{
  "image_size": 64,
  "num_classes": 6,
  "batch_size": 384,
  "epochs": 35.4
}
Rows from block 4 of a small segmentation model, named by matrix and row number. Each number is 128 + 32 x the weight over its row's rms, rounded and kept within 0 to 255. All counts start at 0.
After each channel's rows are labels from the 100 images, of 14848, where the channel reaches its highest value: "patch colour" is the nearest of a few named colours to the mean colour under the peak. Only what is clearly more common there than usual is listed. The data: analogue clock faces.
# conv: 3x3 conv (model.enc.2.0.conv.weight, 144x144x3x3, each kernel summed), inputs 0-143

conv.108 [123 170 239  61 153 111 134 132 112 155 141  74 151 177 144 114 119 156  77 144 145  79 138 151 115 156  92 152 161  93 118 113 108 101 156  78 154 132 128  91 120  92 147 165  76 119 118 147 122 127 121 163  92 150 210 102 136 127 119  96 144 135 111 142 153 165 106 140 105  71  97 148 131  15 148 133  89 139 148 141  99 133 148 130 142 149 115  47 165 157 103 124 111 184 134 139 128 123 154 145 123 126 161 109 110  73 133 144 176 140 123 100  79  88 112 166  94  88 109 100 115 128 121 103 177 104 131 146 158 145 137 128  96  84 137 169 143 105  84 169 129 190  69 186]
patch colour: pink; white

conv.103 [125 104 104  94 152 111 153 110 154 120 121 111 135 130 137 178 107  94 177 101  84  93 150 154 162  89 142 114  58  93 119  93 141 123 121 136 149 163 138  81 155 111 107 106 101 113 149  93 123 137 158 172 157 127 100 162 108  92  61 141 106 119 162 146  95  88 166  89 202 103 106 148 139 114 169 214 167 121  51 118 147  76 128 166 139 125 175 115 100  89 140  79 140 105 110 167 130 162 124 115 103  68 169 132  83 144 198 166  97 129 149 155 109  87  83 163 121 110 143  77 160 148 148 135  69 133 101  83 136 159  79 178 131 126 132  98 157 103  86 154 192  75 102 138]
patch colour: grey

conv.101 [100 143 152 114 213 150 143  59 167 119 122 135 132 115 135 155 145 156 126 104 167 133  50  69  74  61 138 144 145 142 121 176 113 105 142 145 122 106 114 119 101  93  81 159 120 159 134 111 149 149  95 165 115 156 107 145 108 118  91 110  99 180 116 116 143 136  87 141 161 127  99  92 132 120 146  70 155  97 114 126 190 126 128 150 139  83 133 167 113 105 139 150 147 110 159 125 105 132 113 186 130  77 152  50 125 121  97 123 116 122 184 159  82 113 127 104 161 112 138 132  77 109  93 105 151  95  76 148 170  58 103  76 155 151  99 114 114 238 115  95  81 162 188 123]
patch colour: grey

conv.21 [172 146 121 159 100 123 102 108 145 192 122 129 162 167  94  80 117  53 106 147 150 140  99 203  92 108  82  78 109 105 140  62  84 100 109 108 125 164 131 108 108 156 108 166 133 116 183 111 129 123 146  96 111 148 133 126 152 128 119 149  90  56 104 143 106 177 167 136 105 168 106 116 103  98 139 118  83  87 122 163 133 161 108 152 128  85 134 133  75  97 176 154  57 149 116 163 104 203 101 157  93 140 132 146 151 162 110  98  88 119 169 140 165 135 190 124  94  75 125 100 104 177 139 169 173 145 186 126 193 123 135 100  93 172 106  78  95 160  87 139 105 134 135 103]
patch colour: black

conv.65 [ 96 188 120  59 107 150 153 111 119 142 132 191 104 163 169 172  88  88 154 129 221 189  67 177 123 188 110 164 137 133  75  85 133 112 139 111  81 124 132 162 120 166  97 132 157 134 127 189 149 123 122 144 157 121  76 147 134 105 112 137 147 154 143  85 172 164  88 104 169 187 116 115 101 146 141 146 131 157 138 137 129 110 152 137  94 145 199  99 127  85 126 141 122 151 113 111  90 181  85  92 138 130 142 134 142 159 197 162 168 107 123 131 155 124 111 149 117 105 164 128 146 130 142 178 150 163 144 129  67 170 124  97  86  77  82 129 171 175  99 115 117 174 147  73]
patch colour: grey

conv.34 [ 92  99 114 152 125 131 151 142 116 168 163 119 140  89 164 135 175 107 112 152  85 144  44 106 127 116 179  95  75 132  82 118 122 117 110 122 112 113 170 105 155 112 171  69  85  92 167 106 149 146 137 125 110  54 140 169 158 117 115  83 119 138 148 142 156 201 123 156 148 101 135  84 168 120 150 129  99 104  62  91  86 112 138 134 133  59 103 100 100  99 139 100 155  73 147 144 103 138 122 130 125 175  90 181  75 166 143 123 110  78 164 107 145 150 171 114 130 117 163 181  59 116 111 133 162  90 104  98 142 163 132 172 152 152 184 153  86 108 157  85 203 179 120 137]
patch colour: white; black

conv.1 [138  94  89  95 128  86 105 108 137 129 157 125 185  74 108 131 124 117 105 132 139 118  83  68 167 123 130 118 141 134 117 180 122 158 166 147 174 184 126  93 174 150 155 125  90  93 150 113 153 158 131  96 127 121 125  75 175 164 113  91 162  75  84 122 116  88  31 100 138 136 171 161 176 139  85 161 155 107 155 135 156 157 151 149 148 132 114 162 144 113 171 152  78 135  60 141 133  83 167 128 171 120 102 150 174 124 145 140 121  68 115 122 190 138  91 185 182 105 146  82 126  92 107 168 171  58 183 164 139 165 148  96 145 152 123 130 155 111  99 128 138  65 129 161]
patch colour: white

conv.134 [123 111 117 142 112 164 125 163 112  73 148 144 124  71 146 113 180  89  91 111 135 152 136 103 166 116  74  72  98 129  90  99  97 106 133  68 103  97 119 125  86 105 142 106 133  93 143 134 173 196 146 196  99 144 103 124 128 131  97 107 165 134  67 164 114 124 123 119 152 124  63 114 126 131 147 151 104 133  72  72 140  76 107 202 178 158 118 154 124 121  97 114 149 177 169 152  80 101 133 206 150 105 115 160 129 115 195 124 183 119  91 170 137  85 140 134 111  97 115 129 129 110 112 130  95  78 114 228 193  89  99 113 131 155  95 138 133 133 153  77 119 146 112 148]
patch colour: grey

conv.28 [116 131 188 140  94 130  56  77 139 140  85 147 165 121 152 153 128 164 117  69  59  62 107 167 127 127 158 113 111  68 166  80 134 137 139 187 163 112 169 114 161 132  94 123 161  90 128 134 158 139 148 160  93 115 200  47  95  91 137 111 126 102 104 113  92 137 180  76 145 138 149 157 171 105 147 119  76 127 203 105  94  65 134 109 122 166 146  75  68 122 121  89 102 124  90 132  66  70 117 126 138 106 118 103 140 161 154 110  64 137 141 122 161 138 126 123 126 140 108 111  73 126 135 181  94 172 149 186 143 110 118 107 143 173 129 134  98 146 124 144 121 117 137 141]
patch colour: white

conv.10 [117 167 100 180 163 158 144  88 131 113 165 138 145 182 175 160  99 146  89 147 151 100  97 165 121 195  78 142  81 122 103  98 138 171 130  84 125  54 128 224 142 162 102 126 166 106 144 147 152  87 146 151 133  89 127 165 170 157 151 164 120 109 105 201 123 120 139 162 114  96 129 128  88 145 107 132  92  79  97 157  92 114 128  52 126  97  63 138 154 114 153 162  75  70 161  84  97 131 110 102 111  91 140 139 162  84  84 177 128 170 141  87 125 109 137  94 108 126 158 108 129  88 106 104 142 150  75 142 110  87 179 144  91 125  94 118 125 145 177 118 163  96 116 105]
patch colour: pink

conv.87 [133 151 133 149 105  60 150 113 105 107 137 109 180 103 144 115  94 105 119 115 127 147 107 130 145 122 151 126 136 135 115  46 151 116 200 163 107 120 115 159  93 148  91 117  77 128 190  95  83 119  75  88 114 171 136 146 150 122 155 145  44 117 124 181 133  99 103 160 108 123 163 127 131 145 166 127 119 165 109 111 102  75 126 153 176 113 147 149 115 158 141 104  87 139 143 120 113 152  99 149 179  82 124 115 130 171  52  90  53  92 153 133 234 139 129 110 129  70 140 110 198 109 138 126  45 150 121 159 159 154 173  86 112 143 177 123 147 112 114 142 175 161 130 134]
patch colour: white

conv.6 [102 124 158 147  69  77 100 120 175 167 185 163 115 140 106 170 135  91 135 145 137  91  59 108 121 129 146 147  73 180  97 139 148  67 136 100 132 195 157  98  97 136  81 135 160 128  95 164 150 138 127 160 142 151 118 111 150 104 119 162  92  90 162 102 127 168  83 182 165  75 146 119  88  49 171 118 106 143 127 154 130 116 128 142  98 150 128 132 110 114 100  87 189 147 141 131  95  35 155 102  91 138 116  96 110 166  92  85 129 140 172 156 113  89 100 158  57 111 102 105 133 130 135  96 173 149 140 118  82 147 118 119 210 148 128 147 146 132 100 168  71 146 167 134]
patch colour: grey

conv.33 [103 150 115 136 167 123 131  84 124 139 167  99 128 157 127 147 106 123 150  98 105  66 105 102 131 119 129 110 137 142 122  21 108 116 152 165 145 184  90 116 129 188  97 180 144 118 162  57 173 153 177 176 147 143 137 164 138  48 148 172 119  95 110 176 169 140 187 135 129 127 102 127 126  74  79  84 167 100  80 121 158  88 143  98 123 112 140  96 209 131  82 155 143 107 129 126 122  67 130  69  71 153  99 101 132 124 142 102 145 131 103 162 184 123 103 116 114 135 143 144 113 164 114 128 107 124 132 166 180  87 185  81 121 117 111  65 164 120  96 125 120 166 154 119]
patch colour: pink

conv.125 [ 87  99 168 187 180 177 109 120 130  94 111 176 104 105 127 113 139  87 103 158 116 135 118 116 159 127 105 128 132  98 160 100  97  62 107 109 143 177 132 177 126 133 101 117 101 151 117 135 110 148 126 145 103 147 176 114 190  95 148 160  84 142 224  97 105  97 113 133 186 116 103  95 102 143 146  47 100 150 166 134 179 108 149 108 167  88 157 140 167 118 103 136 162  87 140 103  78 195  96 162 136 192 104 104 172 117 137 138 174  94  91 131  87  72 138 183 120 116  99 135 170  87 162  98 164 141  83 152 149 145 169  95 169 186 130 136 159 153 140 142 122 114 136  75]
patch colour: white

conv.92 [101 127 135 106 191 123  96 125 156 133 105  63 205 156 114  83 200 117 184  90  87 134 104 135 133 167  52 168 105 106 146 135 111 166 137  98 156 148 170 126 169  39  62 133 134 130 128 114 166  61 146 178 158 101 121 151 126 127 120  95 158 135 121 124  69 114 139  97 134 111 109 122 118 107  98 168 114 140 149 155 115 132  79  93 132 146 158 163 168 172 133 116 121 132 128 162 157 107 152 143 139  73 179 138 148 167 157 172 181 141 164  66 107 130 126 174 143 106 126 138 121 157 150 173 142 124  94  89  89  34 165  85 156  92 141 140 125  81 145 151 123 144 147 125]
patch colour: white

conv.13 [139 115 181 153 104  69 154  84 161 119 173 120 210 147  69 182 128 175 110 165  87 171 138 132 125 112 128  62 165 100 146 138  64 180 150 168 136 121 154  88 113 144 132 115 106 148 107  70 157 137 124 163 172  91 138 156 185 157  95 100 169 117  95  89 130 130 147 100 112 135 118 176 102 119 132 117  94 138 106 130 120 183 102 128 137 130  90 131 180 115 113 109 170  87 119 119  77 206  85 192 136 148 168 163 120  73  89 144 188 138 141 120 125 147 124 185 103 141 119  79 126 115 165 107 144 176 105 144 165 127 145 105 115 109  98 133 181 130 183 132 128 161 187 112]
patch colour: white

conv.38 [118 181 138 183 122  43  96 129 178 140 127 156 135 127 119 153 104 112 133 139 124 107 107 157 133 160  90 151 140 171 143 192 121 168 125 191 180 157 175  91 193 157 139 150 147 106 149 104 106 105  34 125 116 109 192  72 112 144 102 199  84 131 116 100 127 115 145 166 142 170 142 193 198  97  71 121 135 144  97 169 106  99  99 186  98 112 118 177 108 160 115 130 169  96 119 154 118 112 142 129 107 132 131 165 111 100 123 181 144 139 114  80 116 121  97 138 158 148 119 117  91 125 124  53 151 151 126 103 128 122 138 130 135  53 124  63 121 132 149 141 137  92 136 177]
patch colour: pink; white

conv.32 [109 153 126 108 104 104 129 155 179 127 113 171 154 101 204 147 188 156 102 172 103 106  74 141 122  89  81 138 156 155  93 104 111 155 144  63 202 126 167 180 125  71 110 158 117 130  96 157  94 121 119 109  96 101 207 131 102 115 101 131  79 107 127 106 185 131 171 126 197  76 161 153 111 157  64 133 136 113  85  61 112  92 120  94 149 124 161 124 141 106 109 138  88 113 105 119 113 138 133 152  96 143 121 106 170 217 104 135  95 201  92 117 109 126 155 122  87 176 143 177 103  96 112 123  96  89 143 127 162 131 165 138 153 151 169 146 110 107 103 129 158 105 151 156]
patch colour: grey

conv.64 [ 51  88 119 192 132 138  98 174 128 139  45 113 152 140  87 131 122 104 132 140 128 129  59 117  89 113 172  51 117  90 158  57 115 104 111 138 149 153 117 169 148 117 121 164 111 124 102 108 131  83 133 135  94 146  70 166 143 187  98 191 161 171 130 136 125 158 137 144 108  91  78 126 167 110 106 148 132  78 139 144 166 145  95 187 146 121  95  92 135  87 131 155 130 129 156 153  91 189 154 147  96 110  90 168 165 167 126 150 167 122 131 171 161  92  78 149 123 108 176 102 142 135 139 124 109 139 175  75 147 128 142 159 109 168  75 123 172 144 166  79 158 183 144 109]
patch colour: white

conv.89 [ 67  92 142 143 113 131 161 119 131 133 151 168 171  75 176 112 183 100  88 156 122 145  80  79  99 159  98 157 203 171 114  91 122 117 160  94 165 167 149 162 159 117 169 173 167 135 114 157 140 152 128 129 127 100 153 166 131 117 159 149  98  72 123 122 116 117 118 145 150  91 168 180 168  84 140 102 152  92 146 106 118 105 136 133 118 144 117 119  88 126 124  85 133 164  85  87  76 124  78 112 123 136 180 141 138 106 149  56  81 104 147  71 129 120  50 150 126 111  84 137  87 141 192 106 156  75 166 150 158 187 146 101 117 137 145 152  68 190 181 147 144 123 150 148]
patch colour: pink

conv.110 [205 105 134 109 135 145  64  54  65 123 150 128 144 104 185 103 164 125 102 118 135 126 185 134 143 131 124 117 118 120 140 106  68  78 124 197 142 142 183 130 132 142  76 142 124 151 129 113 124 135  95 147 122 181 142 209 136  98 100 149 134 173 108 143 112 129 217  91  91 138 140 107 164 146 231 127 130 143 121 120 142 133 159 158 126 136 141 128 150 128  93 116 154 141 142 114 118  76 165 106  80 121 165 135  66  94 198 147  99 101  89  96 159 130 151 124 190 164 168 171  91 119 121  71 146  86 134 165 115 143  95 104 107 147  86 132 144 112 137 137 137  96  68 125]
patch colour: pink

conv.24 [133 173 174 113  85 126 196 188 145 152 170  81  96 208  85 102 131 135 153  85 150  69  99 174 133 100 154 125 154  96  91 102 125 171 125 142 137 151 139 135 118 128 114 138 157 124  98 169 190  85 164 138  50 105 108 113 185 107 156 130 101  98 196 140 124 109 114 116 133 176 190  91 107 154 164 131 106 117 152 131 121 167 113 166 134  77 130  93 183 181  98 166 121  86 121  58 116 145 102 168  96 126 154 112 133 129  88 120 140 161 151 126 123  92 158 153 138 122 108 183 207 153 120 123 153  64 149 151 141 143 123 107 133 147 160  94 161 104 138 153 165 183 126 146]
patch colour: grey

conv.118 [ 84 172 115 118 135 146 170 177 190 161 146 130 102  98 198 129 129 100 104 131 111 125 147 125  95 176 164 164  88 145 136  70 123 112  71 169 155 141  19 197 145 175  22 144  88 119 123 140 111 156 141 118  80 110  85 101 150  94 153  92 119 154 129 133 129 174  95  97 117 111 100 118 150  87 123 108  86 130 134 137  74 114 185 145 175 166 110 150 131 126 166  86 180 159 104 158 124 131  70 158 130 146 159 131 174  86 141 125  80 152 140  96 107 131 115 124 158 157 141 129 125  89 139 131 121 143  80 149  79 125 109  69 140  89 141 133 132 171 111 129 156 123 112  80]
patch colour: grey